Weights of a small multi-label image tagger.
Model: 1.55M parameters, 40-pixel images, arch gmlp, norm rmsnorm, patch size [4, 4], layers 16.
Training: 40000 steps, batches of 64.
Data: trained on small charts drawn from random numbers, 203450 training examples.
Rows from block 9 of a small multi-label image tagger, named by matrix and row number. Rows with one number belong to one neuron. Each number is 128 + 32 x the weight over its row's rms, rounded and kept within 0 to 255. All counts start at 0. Numbers have three digits each.
Before each neuron's rows are labels from the 100 images, of 14976, where the neuron reaches its largest size: "strongest on" is what is common among them. Only what is clearly more common there than usual is listed. The data: small charts drawn from random numbers.
# u: gMLP up (value half) (model.blocks.9.mixer.u.weight, 160x160), inputs 54-107
# v: gMLP up (gate half) (model.blocks.9.mixer.v.weight, 160x160), inputs 54-107
# out: gMLP down (model.blocks.9.mixer.out.weight, 160x160, transposed), outputs 54-107

strongest on: bubble chart
u.134:194099145217053163121146118066054112109119124078186151091136138146110142181117149102138134127080118133125135133159095135141147119141152123050127124167154140120085
v.134:057107061163147123129159140151147083137130135100157179136142087091119120180126134070117126124116150105137147107103095202132104153114061153111103118179159142126131
out.134:125143084217146120094094148024087137134132137143144129100180186154097153138160162115069130107193128127099150126172138105142137195123160122136049186157146098122175

strongest on: bubble chart; rising; stacked bars
u.130:063091144107118174166115111132116120133144170098142109139097083069175109126122117131152100184135127145090182084116120154117127117104125056139157148155102107101124
v.130:162090113079140137143120068162154117119152109129102129115095149141119116041107143077152084135090147189174113120156140134071193113208166117146133100109109124108204
out.130:101116143140143150123094110144123043138125104097050131127132195105164125053143100109123072131100119143126146127178100162091122156107152134156107172137118175111098

strongest on: stacked bars; items: six; trend: dip in the middle; bar chart
u.77:072115125125141152134122137130240130136181112080128142065088180204148075128153150148154103152141164100079163152172148109149153140072119121118160124162105091100108
v.77:085094135159159176126093141143104089081146132186165160184132114118109120113129140109080175186110115140131117167044152132144163125119114116139142144077165140138148
out.77:085093126069143132122086210103106135162067181130194100179159112108107164124096158184148145100139133148134180148080152082162147139149080160123156081118141091120131

strongest on: one colour; radar chart
u.98:138134128147157107124116171108134171074125124125077115139151094142136133144135118166067160137121111117127152122171146137107117094120136138145150172133084088177107
v.98:142110102068129115123159148158147138127152136129090195124123151122153139179151150102151088095134149119113165040115163138141116171077104174139157132157096140159130
out.98:067156163087089102138102103167149150118143134041113122176097176149112114128133100136116090134119071105119129071118108103078165141193128121173088108146153130079119

strongest on: bubble chart
u.14:140089108108124135090094132167081159107153101178138151108107126119085136134092143069112192160144129142136163125148131152142086112158153085036115169114148160139171
v.14:131184128110086116093152122163087150139153097085155082139096087106210128144153123105170139215101102093174096163098132135132178152162177148089148108099174096137143
out.14:083107121148156225115148140136116126112121174154164084132134110088168081131126125202125029103133101150182081099133142088064158129175184094103166101046130145154122

strongest on: stacked bars
u.140:142138158128152089140139106152152121162147130169147126166136065223128120107146148119165137138151186149130059155118139137162112152137125097095142118094095086104108
v.140:140116109172099135129084099146132151163096103128113120163156057081128087170045078041141121117138111121111156169183087084124092198123132123127113109144138153118200
out.140:142069087137140118134158131095168094091131137120059125141092178124163179108149059104112162088072078111159092101067079137124145118070178131181141113103091132125179

strongest on: bubble chart; rising; dip in the middle
u.69:164152164121074137043137115151124139197229086085120138164112177156138138116115091092167067130127129164143129127179131173103142174161101141112144138159083121177115
v.69:150155138083132149058098135120165153118126106138200158166129118085144133088133125115083107190141132151178146072168106127160131107139129088112177112139134130203135
out.69:155110125166110105161120134193092074100118133107073144127152110095110149089144132150155182104147165085121090140136184208067103131109187102090116155137130135108140

strongest on: legend; heat grid
u.65:130128121109128048135128167190194131102082132174111111090185106141109142084136133088128115100138093106080096085105170120138136091127132143217122104119088121174069
v.65:137152161131176114094097152158085114123143172160132144134153144178082097071184122130093165116157154145151116133150151128169136145125064163198168169157176159141122
out.65:179133177080119123125123129072114166180139126121166155110173101081100178094210150145150148212128184123105087130107128139102063154137189125152092063078120163086107

strongest on: dip in the middle; lollipop chart; bar chart
u.39:125121110105128096117145196109151112177133146139180114208107171148133096124105129129096137049082100111167093157149169116135117136160092145167104125168134161137086
v.39:088117164093161130142088147108125096135118085179146109135174149153094091140149144091090142078102113168053149129073089077105070164063117119130151121121143200151118
out.39:087192155219163113126082140173132078097093147132100099131160052118153121119118182127104159136129099042150141106077152110118147124103177129190121040162149150175163

strongest on: horizontal bar chart; items: three
u.66:118172130117162144174142124142131142131119132102160127138076102089121155124089157068134162075111179175073092094134108093088073052104150114135081088123091109186110
v.66:114166125117109156139179111120142143121066100100116143131107096144137173146098108020133110111143144135138054138107038089064157140109121137134087101102183146141126
out.66:097106142122139146049131145104095216088135096137154109137085083161084129136141108143091149113112100054137193148142148130112127131198148114139112143184176108149117

strongest on: grid lines; falling; legend; scatter plot
u.127:145106130095166163122155126111194117146196068162085086162102112154128164145134123161128133092123182165151087093118075096171164176104119173148095210137124140117108
v.127:171081160152162137162130176120109120115057090121165105083103187145131129146117151083069128130173139108155136189135121160147166093089091113188148075140039151128072
out.127:142054148115149141141100156092106151110130148080093116151170146113116145112089127171137117130121199202136092112129106083119114113126148082157139113105117115096149

strongest on: horizontal bar chart; ring chart
u.53:186105106177146117126132154102139165144163091134152102091172096147153145087127249113125042163116112146195132169132165125138116117059089146116106142109178141144179
v.53:139102086173108137113136076132156132142149085164158133138152140155170159155194149175127102115094145122073084221109175164134147072141081148145094137097127167153143
out.53:150107212104156149137114110172112155097115110102112145201102142156118118085186145101114110131172143115119113090142060135151136123125163150104165113118074210169112

strongest on: one colour; grid lines; radar chart; horizontal bar chart
u.78:112204076098173122074178163143110090068168175149136120147089164106085091144101115124079160163107134113140103124112085170110130174177089098201141144117187121184113
v.78:114113133118122160141103103117165101190113111134106099120149154121181136103124145166112173084155127105127173155155128144115179179115126128081153128053143147136104
out.78:071130115185121176151122148150143109147134069176144132070171117130116117112079098139101128211112141145173143166136162171074155098175129133147160096133066141133085

strongest on: horizontal bar chart; items: eight
u.158:154095099081151165085088158095178127124157140130157147052089192152121108128118162102121054151122052137120107146112129126159128136141158095100133188103155179187133
v.158:113116229168213132124094118134152148111136157133132140123109100137079096085165114121151112117155155071126142156145045138109097107097102137022115120157139151117171
out.158:158146138114136062162227109139099130133113152147092068119176117119123157132169134174155141188154123152089143115162122095162151164148121186152129139085081067120109

strongest on: bubble chart
u.43:046115141232124074114163130201154075088090138073119137128114100109180154134115143133128079131112153112154129099113109176129078145160116135086061112088162110137139
v.43:106127140104117116174137160135127120097191097138163132112078180117111119173134095087101134175107096131072094198126084149161149096175106117162157110094105118046108
out.43:094135101141152182119101161179164144099127176128142125168114137119158106166123098070104118190105076093087123217139184081103113089054076183177172124119108165091131

strongest on: one colour; radar chart
u.13:085110074126138080156097185142066135154140171125111126129166102133126120140127138130151164110142128129115141118151164148128168130122178129186098116121142126146173
v.13:119114128098089072133134099102100154157101140136132076183114100158130111136172116111182143136121146140103142124096118124142156096120129180087065124123200152161095
out.13:058157146114125126117128147080053118153148167112104184103117103118141170148108112136180165104104106110136128170176109066113076178189104125169158147107149199124150

strongest on: stacked bars; pie chart
u.61:154108075126144068204116113168125152130096110142112120095077118179115166144103168139156084099148117088099125137097148108094096108171180122183194123097105161112098
v.61:154089103120113071169085163071106151122093063101162127124087141163176133086085196088160186113153154141150143074172054103098148132096184105167062109092167182126124
out.61:153142162118137147120193091138148150080113147091196127222090089151150098130152114156114090167097119113149112142112155175188160133171136141095155132162153117133120

strongest on: grid lines; flat; items: three; line chart
u.32:140118191191100084161147140168105089114113163142121155100109134167159181106130065132105101123093122109162070101136176115088141156119161131089160115134161123102143
v.32:166121087080128141090100096138156119153114089154107114145104087114171148085096164204160174121111091163133151059105122127045179158096170073119115197110146128137114
out.32:115095140103151145148139106139125181143079151117167092077121142097118072168167139095086138083157194128191136131136199126157093107080137151155161108133058150117149

strongest on: falling; step chart; bubble chart
u.87:150148152153170084145136129149147174154134028148135091144118132133139156127107164106108101125211127162152143139104145122081128021151158142150141132111133082073127
v.87:193154123122129110120147159091137141146132057079138120148127156159146147103094101107118093088146088161135159119162112109088079085092101123186120078129156141126144
out.87:150112096136137107133082170174141094105118141123083151136159100172082138057101172120094182116125129228154158120144113179120056158115145137189147107120111104110109

strongest on: dip in the middle; pie chart; scatter plot
u.97:140192112135155153149207153097089109151136112167152109099143148144173123142095139161127162113111065151126136143161176155171109152179106166067100137197133032089211
v.97:138122139121078105149151134154137113151162141131131101149091151199116125113070096145107155129130168124159144110147157063085143136133126090090112131161144158087109
out.97:136027114114138093131152106158128135102106113124138130121126116161091116052101145145161145115147135093175196094097148131146155155151141093086158178089129131158190

strongest on: legend; heat grid
u.88:136112115097098151112102148097091112139126090130167134106104091196149156080166062154136102114133115146157162074159131166100041126126139149097093116189133129083110
v.88:076104161125127122122118114144140119119166096114098143167122142157178137109111141137138184177148203113091143134106138113145141110120122099138089086124193143098073
out.88:152149151104195082135102155108158144075114131165146138174129091144115130134155108185096135137131139098104066070104138138135090103101125133120136110092115072090141

strongest on: horizontal bar chart; pie chart
u.1:110193140062139114103115081085126125135172145096152065196168155170136098069087151102106150092102129169111104122160112132124123216158139083124120103049151116155112
v.1:124112088120137184121095166118175120172105094100147128152020108107115175109186111150097132178171097147123164170129124068103159081145136200107114081075108157151159
out.1:103096103084132167079174157113111119104166099160150188099089071097132122107195131157148144090094123131157159095158135135135063086120147140139130131093164076103094

strongest on: one colour; step chart; horizontal bar chart
u.106:156092112092156196163162150116096097095136140124105139108111175155105089122133157138144118116064164168107198133140173108157151149109145124090089180137165118160176
v.106:107128123168098070171122157206101158103172106108142158181154128151126127125095118125151138094153155134080141169120164124125151077139164028104158054118129156112168
out.106:167140084172127144157099107089124112094085121127118095140142122138167119119142086095098096142117092138139172104149115103146127160124139159091166149063157126156142

strongest on: legend
u.45:141131107136076101117133123128163164182121103156104093085124097087111158095132126151086111082124132179111120162162095157125154077161114068118146114166101118106129
v.45:146114140086098131166100163134110184116191054121163075083174124091141143127115094086192187105084187149155148161073077169119108134155116123162163154119096168157118
out.45:165115173094147127136106098137072138076134159133130136131122107128118081172155110117137130121144166145092123116071150125097106225119107116112105134149148162138115

strongest on: stacked bars; pie chart
u.107:150118146152132111120193116088211144125202178157141153130190078186141055140103158172094172117126135155053133153119134151150151139093174184109106106122113100112096
v.107:082118129085129151170152126149099145150120207078153164113137144147184137182115112137069119108104066118107140172096098150117104130150096144158214137180141117152148
out.107:134115148092135118131063182137183171149119104150129119106168151108087123142121156089092126140053173148163077117121178036117158152073137100128143156071152059125150

strongest on: falling; scatter plot; step chart
u.94:180132121107185101145146157156134095097159057069157086115121109138209197156108134159157164132158128126156163143085165095099095105125140110175145079069146169075165
v.94:162102132134130098149127089135099129152158133132114093130098108153132147148083143113123101119153079191188152119132193088103121108177133127160100114139155114160201
out.94:126107182162147104166186107101136063083108127113148139171134177091123132147134101179165165138167155130165141172181140145178068098071150143144137125147122118115143

strongest on: one colour; histogram; rising
u.151:140146166104172143127073133126136097142136127146142123170121145138162166128047131159193101101069138127175120168133119106138143118103122178135094144075081141080149
v.151:090078109149083157094124156153117158138115160103142120162179105142157163172156083148139137116170150106107124202067138158131144188110211099093151116083094184102165
out.151:192114125111095144181130134145086126122130135114108125140090094117086091086146071150083142132168127117136096089154153147154119190103094158137193159089166134122161

strongest on: horizontal bar chart
u.56:104129121167090115165139131092092139072126111145112156082085159127075080140130160118106113127172106203114129128149123166176160059135115102115096089109160152134089
v.56:102146153139134164144169132123161128128118113147169174112100112166072109084092098147103121127105080123160086111143110095138121096173127153125163211104092129099137
out.56:175119108163158110079194141143155063129173177143126131126061091095090106144169131091175094132118104127106147094144088154121122093105122112221089122104135121162150

strongest on: bubble chart
u.110:119110129153123148142171130079125145124132134134175129091117099110148142117099186135126112151143136126165152146103085162137085130144117128102193165134099135162129
v.110:114158116089123136088105149125110095109120160135101157175210127094102150136069120115116116135117150176057169138158068148109132175135096130186158160093101150139125
out.110:120071117153116132109140080099127068077162070127133149172081126116128118141147122158096108152130146133145111085159137113087153070100157115091170142166088167137117